config = dict(
    train_examples=26041,
    win_length=512,
    num_classes=72,
    layer_scale_init=0.01,
    drop_path=0.05,
    layers=6,
    kernel_size=7,
    init='lecun_normal',
    beta1=0.9,
    beta2=0.999,
    epochs=149.9,
    warmup_steps=3050,
)
Rows from block 2 of a small audio frame classifier, named by matrix and row number. Rows with one number belong to one neuron. Each number is 128 + 32 x the weight over its row's rms, rounded and kept within 0 to 255. All counts start at 0. Numbers have three digits each. After the name is the row's rms in percent of the matrix's.
After each neuron's rows are labels from the 100 clips, of 14976, where the neuron reaches its highest value: "lies over" is the class under the peak; "strongest on" is what is common among them. Only what is clearly more common there than usual is listed. The data: melodies that start on their tonic, played by one synthesised instrument. In brackets: how many of the 100, against the usual share in percent.
# fc1: MLP up (model.blocks.2.mlp.fc1.weight, 960x160), inputs 0-159
# fc2: MLP down (model.blocks.2.mlp.fc2.weight, 160x960, transposed), outputs 0-159

fc1.256 096:149185111130135161157132130083132123186094157187179235111207125114169080119105088143143215191116111080175112157100148129123140116084151139121102132094111112128135167111100132103089092106154157144122108134140129098134067165135154122086137151111130175130180123141142079075159142160167135105115125139109114117129094149125131139077081132093111099087139101101160012109160146151128145123127158101145149148097119156144142167102118144126149075139121144131136138142076117119119099006107096
fc2.256 095:110135140118092178110138158096140142177152156083164179134165203144103136105064178132200096070144162078077117121088150141092106150149152097141110108065098157135143110082188133090180129094112158097143111125145136160131094135105138153060110130099147160143169112117098117179142120095093110137113059110134118110110113080108109113052078103106182087182119126128129072164145103126160127119119040137116116137135121120111113080131127020129141145151122162089097122140093168139087089166136121
lies over: C6 (57 vs 0.8); C5 (31 vs 2.1)
strongest on: the note C (100 vs 41.1); the note D (74 vs 39.6); the note G (69 vs 40.8); tonic: C (29 vs 9.7)

fc1.269 098:075112107119148103095135097073128138133139055117090121085109107146105106112125116161126191114135067118159109097119169156065127128165207071122108131124127147118110109125098117129107096155131241238148123137155103135107027127158129096187202146123114129121133142166140142113140130131116109083103070128112134180167104095113151092145182109109119152119130094116110111032146175122126098165126114143084152140130163101072114119107124107133168129106135175175089124143119115139135122117115189
fc2.269 103:131117137143093126099198120146114074113116140164117148141136103136131132128109086115165139115113112085188118091014166128130110174162148141127132134191076131201144144176177138079136110127133110155175099133100111122172210112142081159147128085105141153159120083130157083089167163140122139115117058178119176112132155188075139098167125193095127106105104073066165085073151141122154108129109138137061123081169130105116103139161115146191137140090104172126136147128126106131168163111116084
lies over: F3 (46 vs 1.2)
strongest on: the note F (88 vs 40.3); horn-like (27 vs 4.8)

fc1.551 101:155128117153152083154148111046137111155152056181149133120104139090167135128070071130157119142093111141119061068106177160121094140053110116164136193143065121185107126085134133118169166197160123163107122136113138144160138172172159131145164115101102139143109122127143156091170144181179139083089107098138136128116103185104189101110123037144117104093105091115099151120122101141131081156129127141101155147135129150083079130120127116159103150203119162127126219137111077132098125090133129
fc2.551 101:131120140119143115132118183128078125125134108096133140066099141131088103098108127116135125121188152144141113080122124107109158099109140169054113119141125112111186083137124140131150177087145121136136142099141150175111114173124122143145173168083129163150149158110122146214073139091183182126148094141128135095118058223147124132091107135070162147118109169063112150098149076071137137135150130119129119108153117116189182174136131087170142118211070133120100120116115186201157081131061184
lies over: F3 (58 vs 1.2); E3 (39 vs 1.1)
strongest on: the note F (65 vs 40.3); square lead (25 vs 5.1)

fc1.25 095:115115113099164140175139115094168084083112136130172175140116121074138085140107111114127082069138163140112136101125115133161117095091111103092164164168160112146120163077115163103145129138174155164076134164066142122161116105141173093106156149195094081110157190110133078093184105190184142068197132154108137095080157111088051130180124123150146109088119131144111216148186138089100092097132127125064127134153076140092165149132153093128133109159108087132115170124123128111127066124089110
fc2.25 094:104114110075086128170111157141098129049114085103151140034127153119123099137154108118104108137145095121084142105129063080137181130133096120134130049114113105164154149110080109059137161167120153113137132115195179140195142195104116165139126103075137151093156191088085138103117138113172141110125128165143109155145202181142158115141150154082155091205098116142138222116101105101180169126129157123081134110078139123151112133133113149140130126185117159084085088127105118122103139110107131
lies over: C#5 (32 vs 2)
strongest on: the note C# (66 vs 39.6)

fc1.764 092:138144099145089147115163089120146138123161108174186080045112083088131098126152169107142143140131157119108125123129096103108127102107195118113097079161143079122136127103158074128114149083102122114155166143100176078109174128116157135114155203150100108095093169113150027177115106109119118096165094145151139163141070180102169106144062165137088117106146111165126113182170128136067141095160138129139191125094176137110094157169086080130138075086181074110172162089147115114110162098127139
fc2.764 088:147131194060139126089141167074057113117119182153157135128109133116133151126079093112129126127164165120101103092109119182192167126019120131074130137076130117126100082172148119156119089120133101107144134183094174126205175106165113143132168145145098118101152112128203152144160166063181148087171123179163104149168139194085113118137138154142101089125140078143116127117113153187145162160096094150093136127133130109085129157123099138110098124189112135170161162161145109117142131151136194
lies over: F3 (47 vs 1.2)
strongest on: the note F (75 vs 40.3); the note C (67 vs 41.1)

fc1.81 095:132164080100116075149120038095127132153131118187187128100140113051144106097152120111131139142117208080126154136133122087139048100105138073130159082124145147142123138092134090171134112167114176113105155145111128142106154126155088128080108161187104143135144173217111154101143082117101140112085197085178138101135130167100143100118119091157069143167158115106184149122138097126167144139116135092064145166100087099096091107151159139174127097129068135137131181119103112150207136097131137
fc2.81 084:119137097086148100179092215149138152122118130145227084132166179105103155139074171160130158091148202096134112106103122152142128065114131162089130159105156113086101158116159145165150159096131146134108161123089112100129109140116123106139063164163114117193063141127150139152115114123095113143148129091128075171150119109046148107125116091108075130177154109100022110143161143091095158132149116103114105059146106116149118128062129088179100097135170150137149171101134142149078102131155148
lies over: B4 (49 vs 2.2); B5 (30 vs 0.8)
strongest on: the note B (91 vs 39.9); tonic: B (38 vs 8.1)

fc1.565 101:019147069103116110124107097110113092167135102123120131115109126173149146082120105135081162141143120089169132098191136123148144124100109119105131136044181181138127101133116148111108108133130143090145105115083150159124179142097059071139118109135138140156169192130136163163171084140163140132118074131175187106123130139124120135131147091127082160131166113191144124117139151108040108107194175092086186111090166136104131196130141155085101053118110171144146166138188099125173117119110153
fc2.565 099:122133157111150129168112184102141106128100085132123106147152144168076135149156126133071130138138160157162100111118178069120182173133081129137116136079140055085131100188113133141085117164130157107141163130068165190162151063129119131156134093167170101090072156071132149115145089130127133107126142107042077144137101149138186107188086206111152179085129031096152155137117125138129110125116159136158064130167120123118116071115131114134166090170147123181167153132159094111132139090094127
lies over: A#2 (31 vs 0.8)
strongest on: saw pad (28 vs 4.5)

fc1.575 122:121113051142076142166180092117123139092129098124094174110152125145119100122107092115106131109120167119138116111128132093163124174118160169120165082118116115081200178129126090098165151125191129110140172124122140116110135086187124143107170192153079099139129144163108115130106074160098147179157145169158131052151116129140083151135104115119184112137172091122185130117135129146079114144093118101082201143135130186054148140036082148146146128068150082117092166146202085164119156146139151
fc2.575 178:150118123160117120087153160132076122087147157079093087176129177105136099078126062147171109130100110128109063082166135105127106099109114101186181094096125100153141107126127191176054148190131137159121115146167128111175108090130124109141139132129172150089142140150143082131102121081227203101176138175082124195126097128168143143142155115120134107084138104064158129126070113110126160132143144108136152149123096131120146149119104144115112183085157092086095102108068058075142128087159138
lies over: no note (62 vs 32.8)
strongest on: oboe-like (40 vs 4.9); organ-like (26 vs 5.2)

fc1.733 100:138148082152106126118092146087100152212149149119112152141130159107113136131150132124056089161180080090131165126139144111192149147119153126123077131071126119070117138126120144145144170144159131104194151128122119115067158148158181093078153104193099066143096062135114127120124064107140139085116077124199098163165182128150128134133157139176131120106160114068145111137076078119140122125120122103157156104131061114104049163114093108122106185142087128143096150136078143161098109136193191
fc2.733 096:100162103127154171162138062135089147144150096099136096182124093135102173093102116072095152146087139139135149158139111148100103183200108131093174156150126154123135137199077161088080123113135123123101169157198171180112116148074134110104135143152106132110130126107145177097054114140135150087116110143128147151157087110139125117147159173058111076126142190103104060099144109119160084133144135161155089124150169148097147113126165145116210170145091149132098103047139109194105163175087093
lies over: C#5 (29 vs 2)
strongest on: the note C# (65 vs 39.6); bell-like (57 vs 5.2)

fc1.637 094:113143077128115131113160098144085153111087127130130136092170118098102126055123123141133128176141149142188132092128130153128112117042168091134123157169086144101156167130142044053151114105141136145166148163161091123094130181165159137108083169123138064117129087171119092060175133165114115129122146099096110075201156111143120186158105129085123127128132148191136079143202114143086113124133122176082128154138165152080162170146047129113134097164143067164129133101148147150151068150125152
fc2.637 101:088147141130157091168095163034117146174132140086140127086068188121109133167167143165118142150145149137082123162067127136079100101111100103141064134112127175145145101079180148141139143106231129132099158168161080151078128161068064114113160120111123080099158146122124128135210196147140109128103131133140122151127080157123102114116114168133128114132096107179166101107144112153147176137182102125129201141122146178144117166173174130128164160177129104092089191108096108126116117149144153
lies over: B4 (28 vs 2.2)
strongest on: reverberation (73 vs 30.1)

fc1.380 094:143120095131074152114080128106114169112126112152129124125148131139159082132045133105169083117122152104091131141216153117166087156105130165167154147123127139117144118138109133096120165091136129187058126084107163138099206213155061126189154091148072122156165075143119122146129110104120137061115118112121137072136136155091076147146116097107215127085168135186166105123121117133095111111172116158053125132159149138110131111170113100154135189162096129142152126153134110202088126125180153
fc2.380 093:139178133159182130167093108088156119136162139181122141079163107192090128123095126175137150142138156083165164143123120143144141152129116132070153115169135171102162133137105199159090090076065117098205112119123074121178158118133071073143108087158077143159054145139098127127146138137062082126155087156151138078202158133165099142104162131192152120128109121165068163074163166122163170165173128124161095107143148095121093112134143151095130081149137109143138109119164178103150134098105089
lies over: no note (62 vs 32.8)
strongest on: staccato (92 vs 25)

fc1.441 099:097147109144090161112081135136093104118103100122145054126114109126172128193156148134111147077125143153117144121158142105120134117099143184180140106171152123093151103140068064151131113114120142118152115082115113069146042196170155115117163093146081105174088099151129149145181111201145090133160137096152198075139119138175077128089075132109093187082169085136071122131144135157113118107096127113137119124099099077089081116125104082134170151156111150075099167130163143186105146076121180
fc2.441 087:113118078151107084141062114178079109140138159088171091131150181125197178103167117070118129093133104159087095086097083170090100139149123076140089086096166079132150145150108203117124134153109149153167163105134151127089109121109111112160139089105064124123173140131095109161159142178125100127176119161149098175120132162097088105184134160081135137139153112142154067130099084044121138120186121113107122135142109170194104172143132117085120166114111144117126122111104029071124153160121141
lies over: C#5 (28 vs 2); C5 (27 vs 2.1)
strongest on: pace: medium (65 vs 34); flute-like (25 vs 5.1)

fc1.698 100:115107105141122140189029094099094111074090079124105185124151096121040156127113115159096129191122175155090131108139118119104138094092081174154103152098180115119156145116095096163096131143125154137128181107105159114112118155158073137161131123140079165143159153146117146187154115119115147095192086141093117094145143100114103123184024080102155152094132095118124210139081129148154081094092112137121135163090154145134189127161131192124138114155109118080101140111118154137164098158170118
fc2.698 095:169104111116182143120034141129107106174102171153130083060135149100066112136149169171102115156121203064140141166129144153096137128183149096096145152119103120105171131109118116109088213143157168091091191105124099117126119104148163075126067092117081098113071118129115082174139117122105108122144142173087125133105090158098120127104202129098127102138095228175109166131121107128121113138170094101135127186073076126104174135140158182139138138104089122159145144127112091125139145122150100
lies over: C#5 (25 vs 2)
strongest on: the note B (94 vs 39.9); the note C# (71 vs 39.6); vibraphone-like (30 vs 4.8); tonic: B (29 vs 8.1)

fc1.14 098:163214086142101103224110071073087084147103090113120180110106130111108107129079104140083183153148124105187112129101111111127100135065167081156073151091171136113125129119064122095130159142117110093082113100102125123143138081160095115100177174111076139123169163100186144073155120147141168107109157079138104117141174135132134186094113098128117127063091105103112111145177165137107159160115142104133160138152130168124131177091131163194133126097140114146196129131126114133123126036129132
fc2.14 099:149065133123089112104141179082107128143146139108147132199130151133143148155133142132154120105110080112097128149104125179062110144150142184185181022117138135154122101116147158140126134110166111146131149116139097099115157103156161102119118078151123136119189123088133128149130146132080154166131080174138068141155060120111083175095052082097101099137072090096096066169128153127143156098168063073149146160145076153142126152156069113158124127120046118159091180110090104135115163122135167
lies over: C6 (45 vs 0.8); C5 (43 vs 2.1)
strongest on: the note C (93 vs 41.1); the note G (70 vs 40.8); organ-like (38 vs 5.2); tonic: C (33 vs 9.7)

fc1.709 101:122127103151110114162171047113066125128110149167097110090175154189093068239085137121204116093160136106082086118134077112120149133133109132095090076098075113082132092101092086165148178162153101082113143114154123125072179130171081077079109150153116110152170119161106147097135082113124106106180141145133152126187096147138093142147145104156169154072133118061140098144084136139099150132177164091125146156116157076111145102116151134130113093166109109168124114167159130121130126128174103
fc2.709 089:113113191154148083117141155158128112115094103105138167133106157133169143089150080141185131101126135111082107132142167117123149105125150124192194127121114142158110029161103043162100140110136121120134123077116075073079117118156177173110135110063101128132147184131119090140161125073115147075157130167118091198090158139174173132109128131140143171140121126136180096129156087149152113140109126109121154126145077161087080120127058129133205099077087151134131074133061161150141131114168079
lies over: C#4 (32 vs 1.7)
strongest on: staccato (60 vs 25); sine tone (28 vs 4.7)

fc1.374 106:132136101157104174162119144084199114159135093081100091081123130112078155134137174135135167148096163083156150160098129186067129134083164101088153085148179112060203120099114096147092147130092160194133123114125161160171116195126146083094111135152119124151128095166153082155126168105137104128108117181118099131166130116161081075116128125068141117096141091103131104113133063120178178127097132090079167177169085135079119163154072083090124170129083174128089146145142106144148118098094110
fc2.374 095:127080103095106160131082096125100103113115088122101107119174117168138142136079053140140122132187133098169091063190115121081079149103082151095136193080151130104176159100147106120134094164103140112094088086089141102134135131112113191162110174073142118120113100104179117109077096116139214132138150225109126148144156168120123117119140165168197116108156127129193118167120116158113134150108155142153150144087155159141134152112159171079117096115101093065146117160153077179120124134100189
lies over: no note (99 vs 32.8)
strongest on: organ-like (34 vs 5.2); square lead (29 vs 5.1)

fc1.566 102:131130103138119123154131166131114104150115118139064146147156106130096106124149130149146096121147158152174102135056141130129099112109064130133164136122108152158166107135107139155131085120168121109084186094160118105058120143157090096135217101169116133146178142152067109131140107132129175089146095161119121103113089086110098188171173109079136170127150102158130154117148122212114125200189080130113141111119147104110173113073065083078120121116110107178041143101155179228133113138118153
fc2.566 089:134122153147162142149076103126101085158194104135086116091091136137121132133072135147110108176119154110154166113113157161134115135183182148119139119194130093109134162123008185089108074126154118148090127160109106176197116103089111122172182144098054106120177121217151165122105145130117135136124119119119079116137135107076095183128194115114145140082126161150180127141138106154119101178087108116089092148108108190119155176161178157129159117107131069097096144096168092134121138119140140
lies over: C#4 (72 vs 1.7)
strongest on: the note C# (95 vs 39.6); sine tone (40 vs 4.7); tonic: C# (32 vs 7.8)

fc1.418 102:113200118158094155140179077100031149070094082177075174070077092141088077136122095120104126144137132120112117156119094152161127107161157058146102096179156137084152097085120097124167102176136124104143179114108098130093144137166172130191124150136106082133081130118154133155140152186119142105037086098102168113133138145128081158194106144125153120126180149142165156105125115103104108082143129068155094177108133104119113109107162181091134163148133103145094155108133148146118132189128153
fc2.418 108:106173164063105084126118121147122125064137105112101110132073104148178090123050170137094133102119138148083118154107111100150131139119161107121097108143102166145161213140074092083138141157087143078114098069118088139205150115152116082218113091152151093137102128153101108127125130167195114142169120125214152130160107128142108089150105128112131105190124138147045119118129110118144096113122084152144167110149133166142095112130082137132065208146070149130147147146122100146138071130143172
lies over: A5 (57 vs 1.1); A#5 (38 vs 1)
strongest on: the note G (67 vs 40.8); the note A (65 vs 39.5); flute-like (36 vs 5.1); oboe-like (25 vs 4.9)

fc1.70 107:116146123132065136076121113132082136117117136118129133028128202086105074149135127137184142129075134110156115133140140104101106127086187159098086070134089126144147132101149115142161146143139141157120148101136141112127140149221122146105150163000164103123113040153143139090158111102140142112137112119143101121148086121109089113141114125112128190110160068139146161141077119157133100133114142101075182149146086112159091127103081108123107130136112146113134200164164210124161101137083171
fc2.70 112:056156077163119123136127126090129138094125075130140176123104130096116135135088138080006116131161115123094227123063154104131078187090156148112115143112131132090170100112155127198091109115117136124114126160142140139167132109126149112138162098181135097175089000088133138106104074110152129107160144114114141148130144137121147074127155131165143108100118140108113152132117121146114143125176112155105134129166127146162136141130137145098141123103148087098142079137135039175125118110100122
lies over: F3 (31 vs 1.2)
strongest on: square lead (27 vs 5.1)

fc1.292 104:142198109149144136165101091090152185186127147141000134091176102135115157174131147255111163054183122137117126100095141116147146137096108129151118136164124181116136116127117085156083138127136141129073124103175122131151091092142108110112140120135129111118119122157111146138178116104178077133120133143134158063144138122066148152146110119081149134114092116123127113106105120144137078129099206098139132125180140125112098137130100057152177144094134146109109107167142127170126049106112169
fc2.292 098:141121170082130149161158115150046155140105143193191133170099088137105138055126101157090146083150058144091133059110129112095107170152127085142122109087096095153129108113066108102109077156115107120129161092119099130135132194116147112174116185079137135092170147078120145093117163150190155101134091125085142177151105111161140137113154137064098144143148132110194086126088152127156147112104160133104082110169161132137124172147115054130054125105084190132103126148135078109125152121076107
lies over: A#2 (50 vs 0.8)
strongest on: bass guitar-like (50 vs 5)

fc1.405 098:218216099110125068110138109147118136128144143144106119136162090076041134150157124152151182200126113125123121125076140145122103145066154113166139124144133107111178112144075157118095127106132138171123163135067123114122136157161078147219151126118066132132157110132178061112172110177144113084061152156098117138122085149148132066154122099055130119132137109100103136121130084091112098138138159136120147129061132182138149125087137169130126120069087081199124141133133109139080123156147149
fc2.405 091:123071146114114072152134150085084153155136128131165145170143156109121134145097094149158124049135132106137127119099114091116098145130150128117120138204107151224073116210189151073200093131128098075147118092129106127147141132126141146165103109143102055163119103102133108144140155121146132165162090140158121136106151176085093115134111162116181178161073118111129084140080105094144128110086179095121159095175149105158079174090045145140077137114097098075092157153094131128158150127147073
lies over: A5 (55 vs 1.1); A4 (40 vs 2.1)
strongest on: the note A (99 vs 39.5); the note G (81 vs 40.8); pace: fast (61 vs 32.8)

fc1.13 109:015111125121135127141116094099140146091123119126143163120104099187106174133111141142159154130121132107108130147112083123129134134115107110152086089124125118143127172103096121134109132098129122141183137210108145131173114114138112133091147114079020181193139118135147131099111111098133121121048114069198165119166141204093049141128132135159127138083130104104077118116060151138107136161143093093123146099120144155134054152133172122186092113167143142104122163160165145147080177108207129
fc2.13 102:160091107095145115142089151158065123171072108096161164128107100092043111160178153120080144160131126124142104148068101161115074100124107137130095127133165164127115117153065159129123087091138083143110166148120111147092085107125146049162114079122011101091155111140149150131165175149132169169081141152140119144111140128172085134211134186175054123148102133153157125100161151108160126129148111089084111136155144113162168153115131105081132102104145107127104125112085129136091185134149069
lies over: no note (67 vs 32.8)
strongest on: the note A# (80 vs 40.5); tonic: A# (30 vs 7.9); marimba-like (25 vs 5.2)

fc1.645 110:107176087136099160125154137144089124063140163135117131082089124107092113164101044092147118116109108091148157128117122149110080051119138153148076167132149124104134161107112177136195137146166144161137048051101123113153114134180128088086112136141102094114163129149134142095117050133093158103175136098117109154114125134140101145108169193160116153048096125134105113144089130153135078148131164070134156160178108128148107127100154120132207085068147104102122188163183166185114154121133148
fc2.645 109:090148162104176168095117088149130162091146127147158143159080092061131133073131073127117092141092073115171138125173145095106144093105144109136130100119113105173079117085156150123124151230130095109117093116139107115123126128138180140157123089069166119121048134127120098153112143095181172125154056139165128096073141099139129130117174078142175133113149126125161120158133037133145161100103129103153112096136109127147116095156110145153087141066098171060110106123121066057108113099127052
lies over: B2 (34 vs 0.8)
strongest on: bass guitar-like (56 vs 5)

fc1.736 097:116089063076111193098150091150155130147173169133158200132125144141127105154094148087107077156142115131068154116101108177149121148089144152090091103143156147092177106089159097152166135120120142079119130117088088086111112121185203107140156150116098157150120098245161125083119136132116089095150128176117106152135144155123087154111103123103093094118086082088160148110133106172079160171157064111059110147141089118146136141120178080150114058119105140116151115197126152107129145100106154
fc2.736 086:170115183053113180101174113121109080165158156168124148121180134133155123100104068151124155121101112115124138125195167092187148167090131101121129118095134069105155096086113073092098107181123119152138138107125081134123132137132102099128117151128113145130168146113080134086159162081092123088153098201101097144128130170148148173130170090143151122043107128105125114141135172192145191114117176189140137141127067102109158149123172104110087114155124180179099126154149088064117193127111065
lies over: B2 (51 vs 0.8)
strongest on: the note B (65 vs 39.9); organ-like (54 vs 5.2)

fc1.155 106:108215107173055090107084130134070110182143102141122123126205086138143136115127135112078139152120118116095136095157118145087124118105144148082101132151116132131149161104153106161130111148132123154178124132175163120118144160156160133174141082132077161130107117111103180090206158116124169126144119118165085098148106095059133158139147111090110124072141113134108024113089137060157100153145104102172157114040085085120081144148136136099198133115143117098091115080157161173174137135177102
fc2.155 103:108159106158073076120115124146146137073141154121101136122138097100160112129137130094110097176157121150104116158143084112084134134154100176122100115116151104120147129112168115108117115156124150128184112169175142186111142110161044075104116090202116090142162142144093056071102125147086085137149171147138141109093108183116137127232119123086096079164121116122134232084149132170192128132140129158074142103072171137115096141122127100163193086131118102187102122120115129114171083116171145
lies over: no note (65 vs 32.8); D5 (28 vs 1.9)
strongest on: the note D (91 vs 39.6); marimba-like (39 vs 5.2); tonic: D (32 vs 8.1)

fc1.108 100:130136068114101123146115099179115155162126140202122137155125068095165107082088145084127082156083149057146159123118054099182105153119135107109178079122152150094116139078153127119157080110132132094151120147164116049117141152117108141123159160130152096233109132194154101134097135085138107097148144154108150144159128133079103184159155141097140166096140111089100135141177103101130127128142156126084138127088098121089142111142083096071104082132043072111141094125115191167156094113111084
fc2.108 090:104169152130111160183105173108077106193098151081164194089081111124111089134121104176162144140138121177107132142115131090115136165173110150080149135109128084159199126108129159086123127167110172134134153134096186199194125126084124069169122123126157152159121080068130171141071160074115164170108119155077113114144099110126107138134098180122133144071092145098083125129077079098127101127162100103083080117108063161099100172158118114116161124150113171140108204104115146091105158123103146
lies over: C#5 (40 vs 2)
strongest on: bell-like (69 vs 5.2); the note C# (66 vs 39.6)

fc1.753 102:188129090137116180145168076096150203095142161143160167092158102085174109075164131136121161107149198087131118142163090100047152068130184133127162072125084151071109109112114097147194135196129168128113124175130110146059140145119143085110121132153091111165096122129098098185119133139150116108066110138133105085192073140150155108081130143119075145101122112091143088120084128123097129112124166142138174154155094124113071187101140131085133086104170121151120161114150156080115116087128149
fc2.753 088:120128188059137125126112156100096193124167140131163110100149132134097129136070133152151072140084214115153162134135147102129106156087186137115089141117102099202100094157154113151138130144145114081203141130147092093127142190087126138089145177100148178097091140099153149089097120149079064131132175111171090175138113086135143165057122156185161151084065186161134113159115099136054146132135109147112169128101151126143142068134145122127144106165176128085079106113157168107128123164156123
lies over: C6 (43 vs 0.8); B5 (29 vs 0.8)
strongest on: the note C (68 vs 41.1); sine tone (38 vs 4.7); tonic: C (27 vs 9.7)

fc1.692 103:124072111122149125136093138148132123175126132148095105018087113135138152145088136137043146147120139166087179149102046115170097170106129113148121191127133106132164151119114132129139155116119110157163132104114081069122098160140092118134161058083139085164098124181146139059110117140099118102075060128161126118146098103101119123112109120123137105107118120142147113165170129085117137120165086123109160116169163126123120170125080068129098122110157129121099156210151120204160093075194208
fc2.692 096:202081059102109162135127081038182121159160117063080087150140121116109141106103125103175128138082149165183167163169073141121126111142122105058119176107124081122185147178143146143177132179149119096141134097126141129113128127135140116151134116129115167111132151100143102141140149111137158118107191123105132097188082146148144180120064110117152126107157101149138092133140063085140183141166207154112139196085132099119109127100151121154133135147099066137158165130126161141192084176169099
lies over: G#6 (25 vs 0.1)
strongest on: bell-like (38 vs 5.2); sine tone (31 vs 4.7)

fc1.342 094:120100106110116127178104100139103085135108128140150165120163153145115186123154088106138163079176189115091133150117119151157092139090182027109106127081128158096140111088155088105140115141111128105087157101134197102144117140159147128161198104125136109181149089151108129139170118177185101071154104130160157111150143110057200181147128136136105158160118105090084102147111179165059120144182109090097145164097110049155110079129114169171099128112098140082155142118134132144074152079126095
fc2.342 093:131097103085132082126115155132103094097085127155168128126129134126138122166117120058119073122078088142115131137105169125162163165142179106181155084117126090096135082093099041158135120090141138127087141134150109139119131122140137103090131144131094151106091117096160128129040097134228158140119140138104173120100076112104121124181138095082120093128082146109164130118092066149133043114174105066118078094115079190078103112120157099160159152065126133143176109078090094116179162114153132
lies over: C#4 (27 vs 1.7)
strongest on: the note C# (68 vs 39.6); staccato (55 vs 25); saxophone-like (25 vs 5.2)

fc1.355 105:169145117148077110133171066091127102112128105189141128146176096114132128154164126139246102148116243103121109092093104117118129153133139124132110082091111092115152119121142140140135141150158119118120097146142131111097128128131106113048212099120069099180154145115121116151139125156177091117118106123188118141164076118110114108124041057115108180088131076059121111129169134179103118192180133089105151164136099164128118132090141137115139085098147126116144144111166083119168100089140116
fc2.355 110:081103168146122135164103160120152143141117122135184185118190134115132110094081130123222116168124162154115031142143109092181065106089168148102126157096098108137173109149164116131163152132125128112148122089097131155103147130080137148128156104082156117181106238106102121095104155097112106123065123114036098113120114097157136133090083095082144192074125167105129156119140158184163107095127114106111075169115091106115103121101141099124183193146142143122093140149132143139081115137125139
lies over: C6 (55 vs 0.8)
strongest on: the note C (82 vs 41.1); pace: fast (66 vs 32.8); sine tone (25 vs 4.7); bell-like (25 vs 5.2)

fc1.681 092:116206080107105082140155109135128127164115146188132137136108098073076156175104091134085157082147128133070152140141117165087138136089101116113121100155192121075165178092134116068110134193150113091183082140189158086129078137158132103103128165151131143126141078120171157164145138118147119096106117129120087144145121166174107157111165124146114121105056149145206124166057106161129077154124098072074119132160054121083132149090109110177142129071115111160111144106166150159151174149116134
fc2.681 100:117126194129183127151117151123156144109121139148174137195149148114210166126131120131141140106111135173135120093125144151070144146140151140138162108097139103110117098067155145100102155126145134130180178127058069077151138082149164135111072093118144083104117148106106144129061095143190101133110102144154193155152099117107201112097144115080070108150112104096149096164159124127154125094137156103108066154159077091084194151111093178209082132091137210142148142153156115126121119138135072
lies over: B2 (41 vs 0.8)
strongest on: reverberation (65 vs 30.1)

fc1.346 091:114091081150133105082173142111112132135129039153135134068114113096171117137111111131146139078130114157119090114148202122118109138126173146134096169138191155150160122100094132150186100106179133112082145101143096089149030150153159082155115132159129078161098179154080140159104108157126171128059158174115167137125148174101147122108070159086089107125153097103170142161127083085093105127139177103197194159090075127147142080138114140107158139176094117152113131109152151159079149102111169
fc2.346 084:139135093118092155100121099104158099109154115156118112166150085150153139121134139062105093143127084217141093079108068148129130117111176096136111149144107114094112114111147067109140141130170160187115169126133107129115082098142120124147114165137148041108121105131100106087140086139116089158083168205194147117116115133084148119132137105071161106127138138163120153237169147121020185122104129134168157143114096139162085070105100157112155107143102105140184143109123089116134071139126180
lies over: F3 (28 vs 1.2)
strongest on: sine tone (27 vs 4.7)

fc1.400 107:156216112155086122131119070115120134076156111157111165080125049150135131116136138147161135180169154151157143089132081110133084073086126105110082149133153069069123157077157106169156128102112138107163095172079078124172162105128143146158111114098124173104113140111163117143174093128154146125195093152110142072143106200130118180120151083124141130087086127094130159153193174127116137155152178144124142158116116074099058125174102119144088168214096138096100109137152134149167146124149110
fc2.400 115:153146131128180097099064142231142154085127103161166133116136049130110181140117126097147110122131142138131111171138082168140149141123132186150112111091084144144101154140136160148120124116085115021151119148127153162124111074123120069100158126108158139152115110146123152101105101189126193150156097193108205142131092080132141098066168192122146102112129224164108127135131128119119089072126152118106118092135144098196084130151108157118150140092184114109113112126166151094119109093099090
lies over: no note (100 vs 32.8)
strongest on: staccato (56 vs 25)

fc1.10 094:092143090180119110106095084120157145118069080173097145104170151134092140117122108144091077117165169152088175107160126119095157118149149123103127068150141081072125119106120072212144122090166170141140164171105144114113149128166201134116141154154084117159138134087140091120152129185161107121110160103130051091093119134049098113152077087079160128103146112193185093112153075106124073200114140136122151097166074154069118115147144135100132109063137146123093154108095147108136105117151111
fc2.10 085:147096071160138139091161138136117110137186100195153150120105086162134209154065111124147169109131143094128084093109137127067155097150128123076128121103104138116104091139117172118170136095184139105073176115102117089157099142164113102158103172117125120135150065116139103093100146187000111132116102153135158113084173095104137117101096132120113098115091109221107139147115167091065168120107107158115077129144125144135096141148154170112100127148119117107122074108110071064136167148111162
lies over: no note (92 vs 32.8)
strongest on: sine tone (35 vs 4.7); square lead (28 vs 5.1)